python train.py --model="self-supervised image encoder" --dataset="fractals drawn by 1,000 iterated function systems, in grey" --train_examples=147500 --image_size=32 --crop_scale_min=0.4 --horizontal_flip=true --translate=0.06 --color_jitter=0.4 --method="barlow_twins" --arch="densenet" --norm="batchnorm" --activation="mish" --depths=[4, 7, 7] --kernel_size=3 --stem="deep" --growth_rate=24 --projector_hidden=1024 --projector_out=512 --projector_hidden_layers=1 --init="trunc_normal_002" --optimizer="soap" --beta2=0.99 --lr=0.0021 --beta1=0.9 --shampoo_beta=0.95 --eps=1e-08 --precondition_frequency=16 --max_precond_dim=1024 --merge_dims=true --one_sided=false --adamw_lr_other_params=0.002 --steps=10700 --batch_size=256 --epochs=18.6 --lr_schedule="wsd" --decay_fraction=0.3 --final_lr_fraction=0.05 --warmup_steps=530 --weight_decay=0.1 --adamw_weight_decay_other_params=0.01
Rows from block 9 of a small self-supervised image encoder, named by matrix and row number. Rows with one number belong to one channel. Each number is 128 + 32 x the weight over its row's rms, rounded and kept within 0 to 255. All counts start at 0.
After each channel's rows are labels from the 100 images, of 14848, where the channel reaches its highest value: "responds to" is what is common among them. Only what is clearly more common there than usual is listed. The data: fractals drawn by 1,000 iterated function systems, in grey. In brackets: how many of the 100, against the usual share in percent.
# conv1: bottleneck pointwise conv (model.blocks.10.conv1.weight, 96x200x1x1), inputs 0-199
# conv2: growth 3x3 conv (model.blocks.10.conv2.weight, 24x96x3x3, transposed, each kernel summed), outputs 0-23

conv1.13 [141  80 129 104 113  82 103  83 145 173 105 143 106 108 101  65 111 167 152 160 157 114 114 157 127 111 107 133 151 139 142 127 134 117 168 119 111 108 117  60 128 168 103  94  74 110 136 143 154 160 169 125 110 185 121 189 143 135 133  55 131 146 123 139  94 151  87 121 150 145 118 115 103 111 127 120 109  76 121 182 140 131  77 163 149 166 113 108 132  86 131 133 172 199 137 167 105 106 122  83 136  90 147 115 155 110  90 139 109 123 162  95 120 149 153 143 166 147 113 152 156 111  47 104  94 137 153 177 203  83 167  81  25 153  80  74 153 108 137 146  93 136 133  88 107 100 153 182 151 147  86 169 123 135 105 141 125  90 158 122 111 138 108 116 102 150 118 112  93 201 111 133  96 148  91  83  95 132 140 133 157 121  91 106 147 118 167 124 123 138 146 118 169 149 216 130   0 142 158 123]
conv2.13 [117  88 162 105 144  67 146 195 103 164 117 157 120 162 142 165 169 163 128 137 163  83 145 142]
responds to: dark on light (95 vs 30.8)

conv1.38 [121  64 105  98 139 109 184 165 137 151 178  54 143 144 153 131  85 140 111 100 132 130 141 108 124  39 143 102  87 155 179 128 129 116 126 131 140 133 134 112  84 144 135 137 127 102 122 127  92 143  89 122 110  59 126  82  75 117 142 133 130  99 186 100  96 138 145 161 107 119 106 140 108  95 150 167 129 164  82 155  85 131  95 182 149 147  71  84 119 151 101 180 167 130 149  69 154 145 114 167 128 114 185 140 163 127 104 149 178 163 122 104 124 115 117 115 122  94 153 118 164  80 113 109 131 152 151 159 107 125 169  95 128 102  94 121 135  71 144 145 132 147  70 126  99 138 101  87 134 138 162 175 132 149 124  90 120 108  93 206 210 114 129 137  32 125 187 123 117  58 154  81 166 131 112  84 118 142 204 157 123 140 186 100  83  52 144 132 189  87 167 155 121 153 132 112 106 130 105 163]
conv2.38 [155 117 122 126  57 135  84 130 113  97 125 169 111 140  86 149 107 112 169 128 117 116  39 151]
responds to: dense (34 vs 9.7)

conv1.94 [115 125 140 162 105 129 153 124 146  89 158 145 123 118 126 172 149 135  93 203 128 183 126 100 137 155 117 105 141 130 108 147 136 117  80  93 192  80 137 184 139 105 118 104 105 124 105  91 143 131 132 109 131 166 126 133 106 102 167 114 156 119 109 175 136 147 151  72 130 152 176 122 117 102 100 143  87 136 104 119  87 116 132 116  96 148 197 111 101 225  99 111 141  90 140  77 127 170  92 177 123 163 104 120 130 104 130 144 162 138 138 171  99 117 124 110 153 169 114 133 157 119  38  71 125 106 143 121 124 133  82 177 139 136 153 143  88 115 137 193  50 101 193 139 103 145 158  70 165 110 178 163 127 150 138 104  85  71 117 122 144 119 125 145 138 188  96 130 215  92 141 103 171  74 160  97 100  77 172 114 145  92 162 137 152 123 159 160 114 182 162 177 130 115 138 153 177 132  33  72]
conv2.94 [116 114 162 119 143 129  82  43 129 137  84 105 136  62  91 109 100 154 133 100 160 128 149  96]
responds to: dark on light (90 vs 30.8); dense (25 vs 9.7)

conv1.32 [109 163 140  79 128 104 142 127 131 163 132 144 104 116 165 138  92 100 200 151 108 128 128 142  94 150 114 148  82 151 135 149 144 149 121 129 123 175 108 145 169 102  95 139 141 149  91 134 134 147 178 115 110 108 166 102 166 139 109 117  84 101 115  64 187 174 112  84 104 112 130 122 158 119 139 124 142 157 137 134 130 180 129 207 107  99  86 136 115 110 127 151 136 112 126  90 155  89 119 143 134 159 185 127 154 143 159  96 126 130 129  55 108 106 123 179 146 101 115 175 149 138  81 181  81 121 167 111  84 149 184 135  89 124 121 123 154 127  76  88 139 164 161 141 121 175 138 156 153 101  79  92 142  81 139 102  99 120 129 155 115 120  58  98 130  96 178  98 157 105 194 173 118 144 161 175 107 206 108  82 103 155  95 140  79 140  91 135 139  48 109  50  60 190 132  98  58  55  75 141]
conv2.32 [ 89 103  82 125 141 104  97 134 123  46  95 126 144 191 134 114 118 138  66 161 127 157 110 137]
responds to: dense (37 vs 9.7)

conv1.29 [112  92  87 185 148 125 134 103 199 116 141 111 163 101 175 138 131  65 124 122 135  72 123 110 175  57 133 115 132 172  54 121  91 178 142 123  82  98 134 141 150  79 130 124 143 128  53 180  75 140 145 150 113 112  95 131 109  96 168 116  90 138 161 120 146 191 183 164 160 120 105 108 123  96 161  92 149 153  93 110 106 110 101 123 140 125 103  82 141  48 108 154  77 175 120 146 155 113 180 160 175 123 110 130 139  79 154 163 146 132 107  96 149 140 140 145 175 176 142 126 152  98 133  62 109 154 136 109 106 104  91  86 133 125 141  71 128 139 182 163 129 107  92 182 155 128 149 149 113 206 127 147 120 139 113 156 103 152  94 187 147 134 147 184 137  77  90 134 162 122 193 149 161 114 106 118  92 149 159 171 179 132 125 148 131 124 125  87 164  53 202 143 133 169  96 140  98 125 149  99]
conv2.29 [119 101 104  94  61 139 111 172 111 176 145 181 108 143 159 162 149 168 139 152  84 107  91 110]
responds to: dense (29 vs 9.7)

conv1.39 [120 109 152 124 153 172  99  92 138 123 155 134 129 146 116 151  92 102 161 140 109 196  88 102 111 152 152 151 103 117  66 115 157 151 113 115 182 116 147 107 122 133  88 119 131 131 133 116 100 160 110 159  98 125 149  87  98 121 132 109 193  93 147  63 163 122 168 127 102 168 130 186 194 145  55 147 125 146 126 165 136 158 102  37 151 115 158 124  95 131 124 164 123  97 126 103 141 108  77 122 123 180  76 140 161  97  91  60 135 105 105 172 134 101  92  70  45 108 175 186  67 125 135  93 153 108 141  58 166 180 160 184 146 173 106 150 101 175 123 109 169 144 152  98 146 109 142 150 108 124 110 156 161 159  97  96 110 126 114 159 126 175 107 117 163 109 118 128 161 147 125  63 111 139  96 164 126 112 133 111 172 106 172 153 159 195 155 181 128 110 145 130 131  46 152 158 117 115 206 121]
conv2.39 [127  96 161 136 143 132 103 104 103 132 138  68 118 156 206  99 153 105 131  51 119 102 100 120]
responds to: dark on light (77 vs 30.8)

conv1.86 [102 117 138 123 143 166 139 144 174 135 115 117 119  52 139 125 156 134 108 103 139  72 118 128 137 130 113 155 138 156 162 128 111  81 114  93  84 105  99 142 118 127  63  84 177  88 133 160 119  92 131  89 208 110 119 140 135 133 153 146 106 155 161 108 101 134  74 119  75 114 119 127  84 102  63 105  73 106 152 139 124 156 135 136 125 161 143 131  95 113  93 119 137 148 123 101 134 117 151 107 133 183 162 164 186 104 150 169 154 103 120 132 142 143 166  97 110 170 182 136  76 137 144 148 132 162 156  93 118 156 174 122 103 182 130 107 107 136 177 101 131 115 134  88 124 100 139 169 129 144 109  97 119 113 183 179 129 146 142 134  57  42 136 183 108 145 124 196 128  53 107 184 121  92 181 122 169 189 161 136 159 167 129 135 140 120 154  52 113 162 255 161 177 128 120 120  95  77 101 114]
conv2.86 [106 123 146 110 120  99  82 151 137 182 180 124 182 132 141 206 114 126 142 134 126  71 135  93]
responds to: dense (28 vs 9.7)

conv1.67 [147 179 122 113 117 154 167 102 147 197 111 116  96 137 151  72 128 112 149 127 159 116 138 148  72 130 208 139  72 134  98 209 123 119 112 132  69 136  95 115 139 108 132 131 151 128 113  83 140  97 188 122 135  98 110 124 118 130 110 155 147  96 167 129 135 141 100 121 124 125 117 134 111 136 144  93 162 136 187 105 157 103 120 139 104 150 108 153 136  80 158 150 178 135 127 122 133 118 148 111 168 137 111 120 129 168 145 205 116  83 124 111 149 146  99 204 153 141  85 110 118 144 152 188 182 126 147 152  86 125 158  63 155  79 196 103 130  91 186 108 167 107 162 196 122 151  90 144 143 142 149  59  78  80 160 161  75 124 120 167  75  82 104 121  78 120 153 112  73 160 109 203 166 176 128 192  83  92 106 142 154 123 144  78 103 102  98 123 131 175 144 138 114 208 102 117 131  96 122 173]
conv2.67 [138 156 169 128 137 133 115 117  72  72 142 111  94  98 116 123 129 150 171  46 113 147 183 122]
responds to: dark on light (100 vs 30.8); dense (28 vs 9.7)